From a checkpoint of a small image denoising autoencoder.
Training: adam_atan2 at rate 0.0012, 13000 steps, batches of 128.
Rows from block 2 of the encoder of a small image denoising autoencoder, named by matrix and row number. Rows with one number belong to one neuron. Each number is 50 + 15 x the weight over its row's rms, rounded and kept within 0 to 99. All counts start at 0.
After each neuron's rows are labels from the 100 images, of 14976, where the neuron reaches its highest value: "peak on" is the class under the peak. Only what is clearly more common there than usual is listed. The data: small charts drawn from random numbers. In brackets: how many of the 100, against the usual share in percent.
# fc1: MLP up (encoder.blocks.2.mlp.fc1.weight, 1536x384), inputs 96-191
# fc2: MLP down (encoder.blocks.2.mlp.fc2.weight, 384x1536, transposed), outputs 96-191

fc1.87:62 44 44 51 29 63 47 55 58 50 51 22 26 56 73 10 54 42 58 40 73 44 67 38 34 31 51 48 32 43 41 54 56 39 46 49 46 19 50 24 32 55 28 42 49 71 19 48 35 56 34 51 34 53 50 54 51 25 42 39 51 63 61 17 36 55 76 55 61 31 50 79 37 57 55 65 64 50 51 73 56 50 42 32 41 64 54 58 49 51 81 61 47 68 74 63
fc2.87:63 28 67 63 34 48 33 34 48 42 73 57 29 53 84 28 63 45 55 21 78 06 48 92 73 26 43 34 40 64 40 52 42 57 59 49 71 52 50 51 42 52 49 62 49 58 64 50 27 46 74 71 57 52 63 58 80 59 48 29 32 40 55 25 38 76 55 49 52 40 51 69 43 50 44 54 42 63 69 53 55 45 40 43 42 56 39 53 53 53 46 55 69 58 79 43
peak on: data marks (55 vs 22.6)

fc1.351:65 44 83 03 14 49 51 63 44 66 26 32 32 58 66 41 27 53 36 79 27 39 58 53 99 67 76 49 23 48 47 51 52 59 47 37 39 72 51 37 36 40 40 59 54 55 58 29 44 48 57 57 48 43 30 47 42 32 61 50 37 65 55 82 55 52 42 72 47 64 57 52 64 63 73 60 56 63 38 41 31 37 56 36 42 35 29 43 46 48 64 41 50 60 50 23
fc2.351:61 59 41 44 80 21 46 09 07 53 67 45 72 58 28 78 62 59 56 58 52 25 49 42 35 27 50 60 31 43 55 49 47 52 67 33 77 45 43 76 49 47 46 41 48 53 76 74 69 71 40 50 13 28 49 60 55 44 40 48 61 41 64 55 43 74 41 62 68 41 40 80 54 67 42 54 52 31 39 31 49 63 39 77 53 59 39 55 56 50 51 53 47 51 46 47
peak on: legend (28 vs 0.7)

fc1.138:66 55 50 42 32 34 61 46 51 58 44 39 46 56 50 10 44 45 26 42 58 29 35 69 55 51 56 62 94 60 50 58 54 24 53 14 74 92 44 39 73 50 44 52 39 21 62 53 48 48 44 20 51 69 63 51 00 76 41 51 40 49 45 47 19 39 47 64 48 34 64 40 66 46 46 65 36 53 75 68 30 52 75 34 51 58 56 29 49 53 44 41 62 50 66 52
fc2.138:63 39 48 34 58 35 68 80 53 33 48 53 39 42 42 27 50 60 46 35 73 60 58 54 47 35 84 67 79 47 53 43 47 44 41 39 66 32 45 43 79 52 60 50 59 42 54 40 61 54 47 42 54 57 59 46 57 52 61 82 59 62 54 74 32 44 60 80 53 12 29 50 67 44 52 78 36 59 34 52 26 52 68 65 59 59 84 75 48 72 46 52 61 49 57 38
peak on: data marks (82 vs 22.6)

fc1.154:37 44 34 69 38 46 52 99 66 38 26 47 44 74 47 24 49 66 77 53 58 53 63 42 48 52 60 27 44 43 39 51 54 27 48 56 92 49 48 49 46 35 47 78 64 81 47 56 58 78 48 49 37 48 64 55 34 71 43 54 35 45 51 65 70 36 45 48 52 46 52 65 46 34 74 38 56 57 47 52 83 65 49 34 63 37 36 58 34 57 54 73 69 60 69 49
fc2.154:37 33 43 71 58 57 33 79 48 28 49 49 36 60 67 35 48 47 43 61 54 49 51 80 84 60 48 45 45 48 45 48 39 33 57 80 62 47 47 44 43 34 41 76 46 82 56 77 57 63 52 56 59 24 77 36 99 30 49 40 50 44 50 24 34 56 42 60 60 50 44 15 30 23 34 59 74 72 49 37 87 67 48 44 50 59 67 49 52 62 38 71 65 39 60 43
peak on: legend (42 vs 0.7)

fc1.163:40 56 93 44 45 64 34 71 70 36 30 66 31 22 47 24 38 38 58 79 29 41 40 59 70 59 41 39 31 61 60 49 59 53 33 76 51 72 60 63 42 16 65 40 30 56 48 39 42 42 32 27 64 47 59 37 62 71 48 32 54 75 52 56 43 70 30 42 42 51 36 55 26 62 61 64 61 44 51 36 56 46 53 34 54 40 49 34 51 37 41 53 87 33 29 54
fc2.163:36 65 43 36 63 30 50 65 50 46 48 45 56 47 52 51 49 52 51 46 55 42 43 59 46 72 58 68 33 66 50 47 55 55 76 62 49 63 36 38 50 52 50 67 42 66 58 48 79 62 38 62 65 56 20 35 35 41 59 35 49 75 64 69 51 41 51 95 56 38 26 67 47 63 43 69 50 44 69 16 28 51 54 60 55 37 60 71 62 61 51 26 55 33 30 36
peak on: legend (39 vs 0.7)

fc1.410:26 60 53 43 55 68 40 44 64 61 57 53 47 73 47 60 21 46 33 32 26 51 41 40 63 52 69 52 64 38 46 46 67 76 37 70 73 44 41 33 33 45 68 53 35 37 61 39 57 61 47 45 58 68 41 62 56 61 12 56 73 35 46 66 70 44 73 33 59 56 36 67 70 51 76 22 51 69 28 28 90 70 67 62 46 42 69 74 69 60 33 57 48 39 46 22
fc2.410:30 65 37 32 65 44 50 37 42 66 34 76 50 50 49 85 60 70 58 42 32 67 74 70 37 53 24 57 50 60 62 55 34 65 61 36 70 45 46 37 45 66 48 38 66 70 71 36 56 66 41 48 20 62 57 64 43 45 61 65 75 67 62 47 53 38 54 52 50 40 33 43 47 46 52 33 53 33 34 64 77 62 84 71 76 30 55 64 60 62 47 67 58 41 46 39
peak on: legend (29 vs 0.7)

fc1.417:44 59 52 27 36 53 49 74 69 69 32 36 54 40 39 37 56 39 53 19 66 69 67 57 45 34 87 39 45 54 45 56 54 59 33 66 31 49 45 42 68 59 37 70 75 68 26 62 39 60 64 63 43 31 49 50 39 50 48 34 42 55 66 65 65 52 46 47 59 28 62 54 42 41 50 55 59 81 91 46 51 57 11 30 80 57 53 32 50 60 73 62 57 58 52 63
fc2.417:60 27 67 58 47 30 42 62 41 39 45 83 74 39 54 47 47 34 31 40 50 45 32 72 58 44 31 31 50 76 52 51 59 63 52 76 55 73 58 50 32 39 29 67 60 43 49 53 67 48 55 69 59 62 54 40 75 61 55 45 31 42 68 60 45 58 49 31 49 29 77 54 18 61 29 44 26 36 55 45 48 41 21 44 35 46 54 59 46 48 83 54 49 54 63 60
peak on: data marks (73 vs 22.6)

fc1.453:39 44 56 00 26 29 48 50 45 60 44 36 41 67 59 37 30 46 54 41 62 58 63 42 73 61 21 51 57 48 57 57 39 82 41 81 48 30 58 39 58 51 46 35 65 58 49 57 53 52 73 59 52 53 51 42 67 53 51 34 62 78 54 95 34 37 72 36 55 18 41 55 67 83 59 40 81 50 43 62 99 53 70 79 03 43 31 62 39 55 42 52 53 64 41 68
fc2.453:70 62 47 34 65 32 47 22 43 56 51 35 67 51 55 56 35 47 12 50 35 56 63 52 40 52 17 29 32 45 59 52 36 64 65 50 89 40 25 41 37 62 52 45 51 44 51 78 61 49 74 68 42 17 46 56 67 45 51 66 32 68 69 99 31 33 54 48 52 33 41 55 40 60 53 34 65 46 51 32 89 41 89 91 29 34 15 57 55 60 40 59 51 60 33 66
peak on: legend (45 vs 0.7)

fc1.317:25 57 73 31 49 42 57 72 53 55 32 42 44 49 61 31 68 52 47 32 52 68 70 72 92 51 44 45 32 57 46 49 38 32 52 61 51 68 38 31 42 37 51 41 65 15 44 49 22 38 65 38 37 61 39 51 58 52 75 40 46 34 50 59 40 21 54 57 59 54 54 46 40 22 41 65 87 61 67 49 27 51 49 57 36 35 56 14 60 53 89 50 57 47 52 67
fc2.317:74 51 47 59 54 59 53 32 38 56 26 65 45 45 65 58 72 60 35 53 61 71 47 66 82 35 62 52 63 53 55 50 44 54 51 48 46 84 56 48 48 28 65 45 56 50 21 56 24 36 51 55 22 73 49 37 49 59 78 47 53 44 49 39 68 48 50 37 65 30 16 32 29 28 60 77 77 59 46 23 32 30 46 59 41 39 71 58 56 64 74 36 49 31 40 76
peak on: data marks (99 vs 22.6)

fc1.295:76 38 48 44 57 57 51 47 41 66 57 52 56 69 65 52 27 51 50 54 26 46 47 50 79 56 44 25 36 37 52 50 51 38 33 70 22 63 56 52 55 53 48 46 75 26 60 58 45 45 62 59 22 33 38 53 27 35 33 62 42 63 54 32 94 41 61 66 55 72 39 56 60 69 73 49 43 45 54 41 33 54 47 46 37 46 45 33 36 53 54 82 61 55 58 76
fc2.295:55 43 44 37 55 26 45 36 51 59 69 46 62 17 56 68 31 55 63 64 38 51 44 64 24 55 42 60 35 37 52 42 49 53 47 18 58 53 40 49 66 61 57 61 58 60 36 55 51 66 27 68 64 46 38 58 46 21 45 59 36 54 40 43 28 54 55 84 61 58 42 46 70 46 54 62 46 52 77 51 23 62 58 44 73 57 42 50 46 68 53 66 21 62 29 38
peak on: legend (84 vs 0.7)

fc1.468:47 46 47 54 72 72 42 70 42 49 37 40 37 58 58 33 44 42 56 22 48 65 60 32 44 39 43 69 43 40 64 52 43 64 43 71 06 34 42 84 56 35 19 31 68 29 58 52 60 33 52 41 47 63 72 42 61 33 68 42 49 71 60 38 64 44 35 27 45 64 67 73 72 64 53 57 48 46 42 58 54 31 25 48 35 60 55 62 53 62 34 50 48 41 29 82
fc2.468:21 58 54 37 60 56 51 71 53 69 48 31 41 37 52 54 48 51 51 43 24 51 99 31 42 57 61 39 13 47 65 51 51 42 58 65 55 31 39 42 68 78 32 59 59 12 48 61 52 45 57 49 71 67 50 47 61 41 65 39 60 48 86 66 72 52 43 41 50 59 59 75 53 64 59 53 35 40 25 46 48 17 18 56 18 46 44 81 50 47 45 40 53 65 27 63
peak on: data marks (59 vs 22.6)

fc1.296:28 77 76 49 29 82 51 67 42 57 59 65 57 52 54 65 40 53 21 38 38 75 38 33 77 42 58 46 54 63 69 54 49 95 33 96 43 63 37 58 50 57 46 52 34 47 53 41 56 63 57 61 67 52 35 62 49 46 35 54 53 59 65 96 86 44 65 39 44 38 46 51 39 56 60 35 60 71 85 26 44 44 47 66 59 55 53 65 66 35 42 65 32 36 28 41
fc2.296:51 51 78 78 62 51 54 55 44 79 44 58 72 53 43 79 61 57 43 49 31 98 71 52 61 56 42 64 37 61 69 56 48 83 63 43 54 37 48 26 43 52 35 32 55 44 45 24 81 46 77 61 39 41 35 62 46 64 37 46 51 48 86 51 71 53 59 40 45 46 45 60 36 70 44 68 39 42 51 63 69 66 26 61 62 21 51 58 79 26 62 62 52 68 06 33
peak on: legend (30 vs 0.7)

fc1.606:62 56 44 46 11 56 34 73 77 71 61 65 52 68 73 40 44 39 79 33 57 55 57 27 36 35 55 53 58 64 56 60 61 48 31 55 80 29 54 13 57 47 68 66 55 47 15 36 54 56 16 51 40 54 42 55 41 57 11 45 49 27 41 40 65 43 59 79 49 34 36 55 60 52 52 46 72 45 48 25 99 70 76 48 47 50 46 49 50 59 58 54 51 55 73 40
fc2.606:66 32 25 57 75 38 60 39 25 52 48 79 38 75 47 51 54 58 41 34 68 35 48 66 32 27 00 54 68 38 47 50 50 73 55 18 60 35 49 44 31 61 54 48 56 62 81 59 42 41 46 37 51 51 62 47 70 68 24 62 61 41 44 63 27 69 38 55 50 15 51 33 42 14 50 35 59 50 35 55 85 59 79 58 56 30 50 60 70 76 20 58 52 60 57 38
peak on: legend (99 vs 0.7)

fc1.615:64 50 35 66 38 55 43 72 75 57 46 49 45 59 53 34 50 61 72 51 44 34 61 53 13 24 95 23 57 44 43 66 59 46 52 65 66 48 33 20 44 37 61 71 85 61 21 49 56 56 33 57 54 41 53 59 49 50 26 40 45 42 52 34 83 61 63 69 57 42 52 65 41 51 50 44 61 40 73 42 69 68 34 17 67 44 48 29 54 77 80 61 63 49 85 35
fc2.615:52 23 30 44 45 27 51 44 27 35 50 70 52 47 84 44 48 44 42 30 50 51 32 73 57 50 51 38 54 63 35 55 40 40 63 45 66 59 64 24 31 33 44 86 68 97 94 49 53 38 53 77 44 60 92 66 79 40 34 48 42 38 33 41 07 81 43 70 57 31 72 44 21 33 38 39 45 50 44 52 73 65 48 45 26 47 67 45 54 68 42 41 58 46 61 26
peak on: legend (39 vs 0.7)

fc1.681:45 46 46 64 67 57 46 53 57 60 44 47 38 44 74 08 50 57 78 17 42 32 55 59 22 55 62 48 49 36 39 52 44 40 56 58 64 23 54 36 46 40 57 56 95 51 22 57 41 52 29 47 50 77 64 34 57 47 49 38 73 38 74 15 57 46 74 68 47 09 31 53 65 50 45 26 71 48 27 38 78 46 53 69 18 55 36 57 47 81 72 51 64 58 62 60
fc2.681:57 35 13 26 51 45 53 27 51 42 43 39 41 56 90 40 54 47 43 34 53 13 67 98 42 62 34 26 57 62 61 50 45 68 48 36 73 30 45 51 30 38 55 59 62 56 82 59 17 82 51 50 65 31 68 40 82 58 43 59 54 49 63 43 37 46 57 75 54 36 46 19 50 40 32 07 79 51 39 27 75 71 97 56 29 47 50 45 57 61 16 49 32 41 53 44
peak on: legend (27 vs 0.7)

fc1.104:18 64 50 70 91 39 64 75 61 29 52 48 71 74 56 39 52 60 47 40 23 81 75 21 57 57 61 54 64 30 32 52 49 64 58 49 59 55 58 52 54 56 76 64 36 39 78 42 51 52 52 56 50 57 70 53 75 46 40 53 56 21 45 51 69 31 68 36 39 58 54 62 64 51 68 65 54 53 11 32 65 63 83 66 40 39 35 36 31 36 28 50 68 40 61 37
fc2.104:36 53 45 58 62 47 64 71 37 48 31 52 50 59 26 57 65 53 61 62 22 74 73 87 58 40 58 69 37 38 62 44 58 42 57 49 44 40 48 24 54 50 36 57 66 48 61 69 53 59 18 17 50 55 63 36 85 23 80 41 67 65 70 24 72 30 53 56 54 48 31 38 58 29 34 53 65 48 22 45 62 63 80 56 54 39 63 46 46 34 61 52 58 69 32 36
peak on: legend (56 vs 0.7)

fc1.19:81 61 47 54 44 30 48 42 50 36 63 61 60 56 32 53 41 40 29 57 59 22 33 29 87 42 36 47 36 39 52 46 55 42 43 41 46 87 29 51 63 44 49 54 58 73 49 53 71 50 59 40 39 74 64 46 05 50 65 36 57 34 53 65 46 74 40 60 43 67 40 68 59 35 58 49 41 47 32 44 74 47 24 60 57 74 49 48 52 23 60 53 56 34 58 46
fc2.19:41 41 39 52 70 65 53 61 36 37 34 30 48 55 77 52 52 52 54 35 31 69 63 56 30 52 61 45 52 57 44 53 48 56 53 44 32 22 51 51 57 90 44 43 55 51 34 45 47 59 40 46 62 17 32 62 92 56 51 55 24 55 32 47 63 23 48 46 54 24 62 39 38 51 47 52 51 57 68 81 06 50 79 40 55 43 51 46 48 68 18 45 47 60 44 51
peak on: data marks (98 vs 22.6)

fc1.727:38 49 62 64 57 40 62 55 58 79 43 77 52 41 44 22 62 56 66 32 41 57 42 50 52 40 38 52 62 59 53 58 47 24 49 35 65 44 54 54 33 42 57 26 53 26 21 15 66 39 65 24 64 42 68 45 53 58 35 38 69 22 35 49 46 56 75 58 46 79 38 43 47 37 58 58 31 57 58 50 67 48 56 25 44 59 51 29 56 49 54 56 51 46 59 51
fc2.727:38 33 69 35 78 37 38 41 47 31 52 42 85 39 38 33 68 54 31 68 26 43 21 53 24 27 32 16 06 39 61 53 42 79 52 33 74 49 40 54 39 35 75 48 26 93 68 53 56 37 47 34 49 49 40 73 77 55 43 60 64 54 46 65 64 75 46 77 55 49 54 57 52 77 44 31 32 68 49 84 58 53 30 46 63 53 38 51 48 75 61 61 53 64 13 41
peak on: data marks (98 vs 22.6)

fc1.574:44 56 59 34 45 51 44 50 66 60 37 47 68 50 47 25 44 39 35 54 51 39 46 59 55 68 82 23 53 51 68 54 44 48 48 42 37 34 52 39 78 46 49 29 44 63 46 46 74 62 45 51 51 60 26 53 39 61 48 36 87 58 35 99 59 71 99 31 51 33 36 44 69 62 70 36 48 59 38 52 74 65 68 55 51 43 62 73 53 57 59 61 40 52 47 56
fc2.574:31 39 44 58 54 40 48 36 64 57 38 45 68 58 50 47 39 43 26 50 34 31 52 48 57 33 80 33 57 63 51 50 48 41 60 29 45 38 35 71 40 46 59 42 71 30 52 54 70 51 77 53 49 49 54 68 45 68 55 78 62 54 41 99 39 49 49 31 49 46 23 53 28 61 50 51 27 67 32 41 86 58 84 44 67 56 58 47 48 54 64 55 79 50 29 76
peak on: data marks (57 vs 22.6)

fc1.639:41 49 39 60 59 28 37 60 43 38 62 30 33 47 42 41 53 53 38 06 35 49 47 50 51 59 49 71 41 61 52 52 48 67 32 71 24 54 62 75 57 44 48 39 53 19 81 61 57 61 50 51 40 69 56 45 75 48 56 33 70 61 45 11 49 43 75 32 44 57 58 65 84 63 58 55 40 46 29 52 51 54 58 64 27 59 67 59 43 52 28 42 33 50 21 57
fc2.639:30 46 35 69 41 55 53 36 52 49 54 31 49 57 38 48 53 40 67 47 33 41 86 56 32 65 72 45 00 43 50 46 53 68 52 38 59 28 28 29 72 68 54 51 69 12 37 60 62 44 58 63 49 73 36 26 46 57 70 46 88 71 77 58 36 26 57 30 48 61 59 70 57 80 57 47 36 25 15 21 49 22 51 46 44 32 24 64 47 50 45 37 43 51 20 53
peak on: data marks (55 vs 22.6)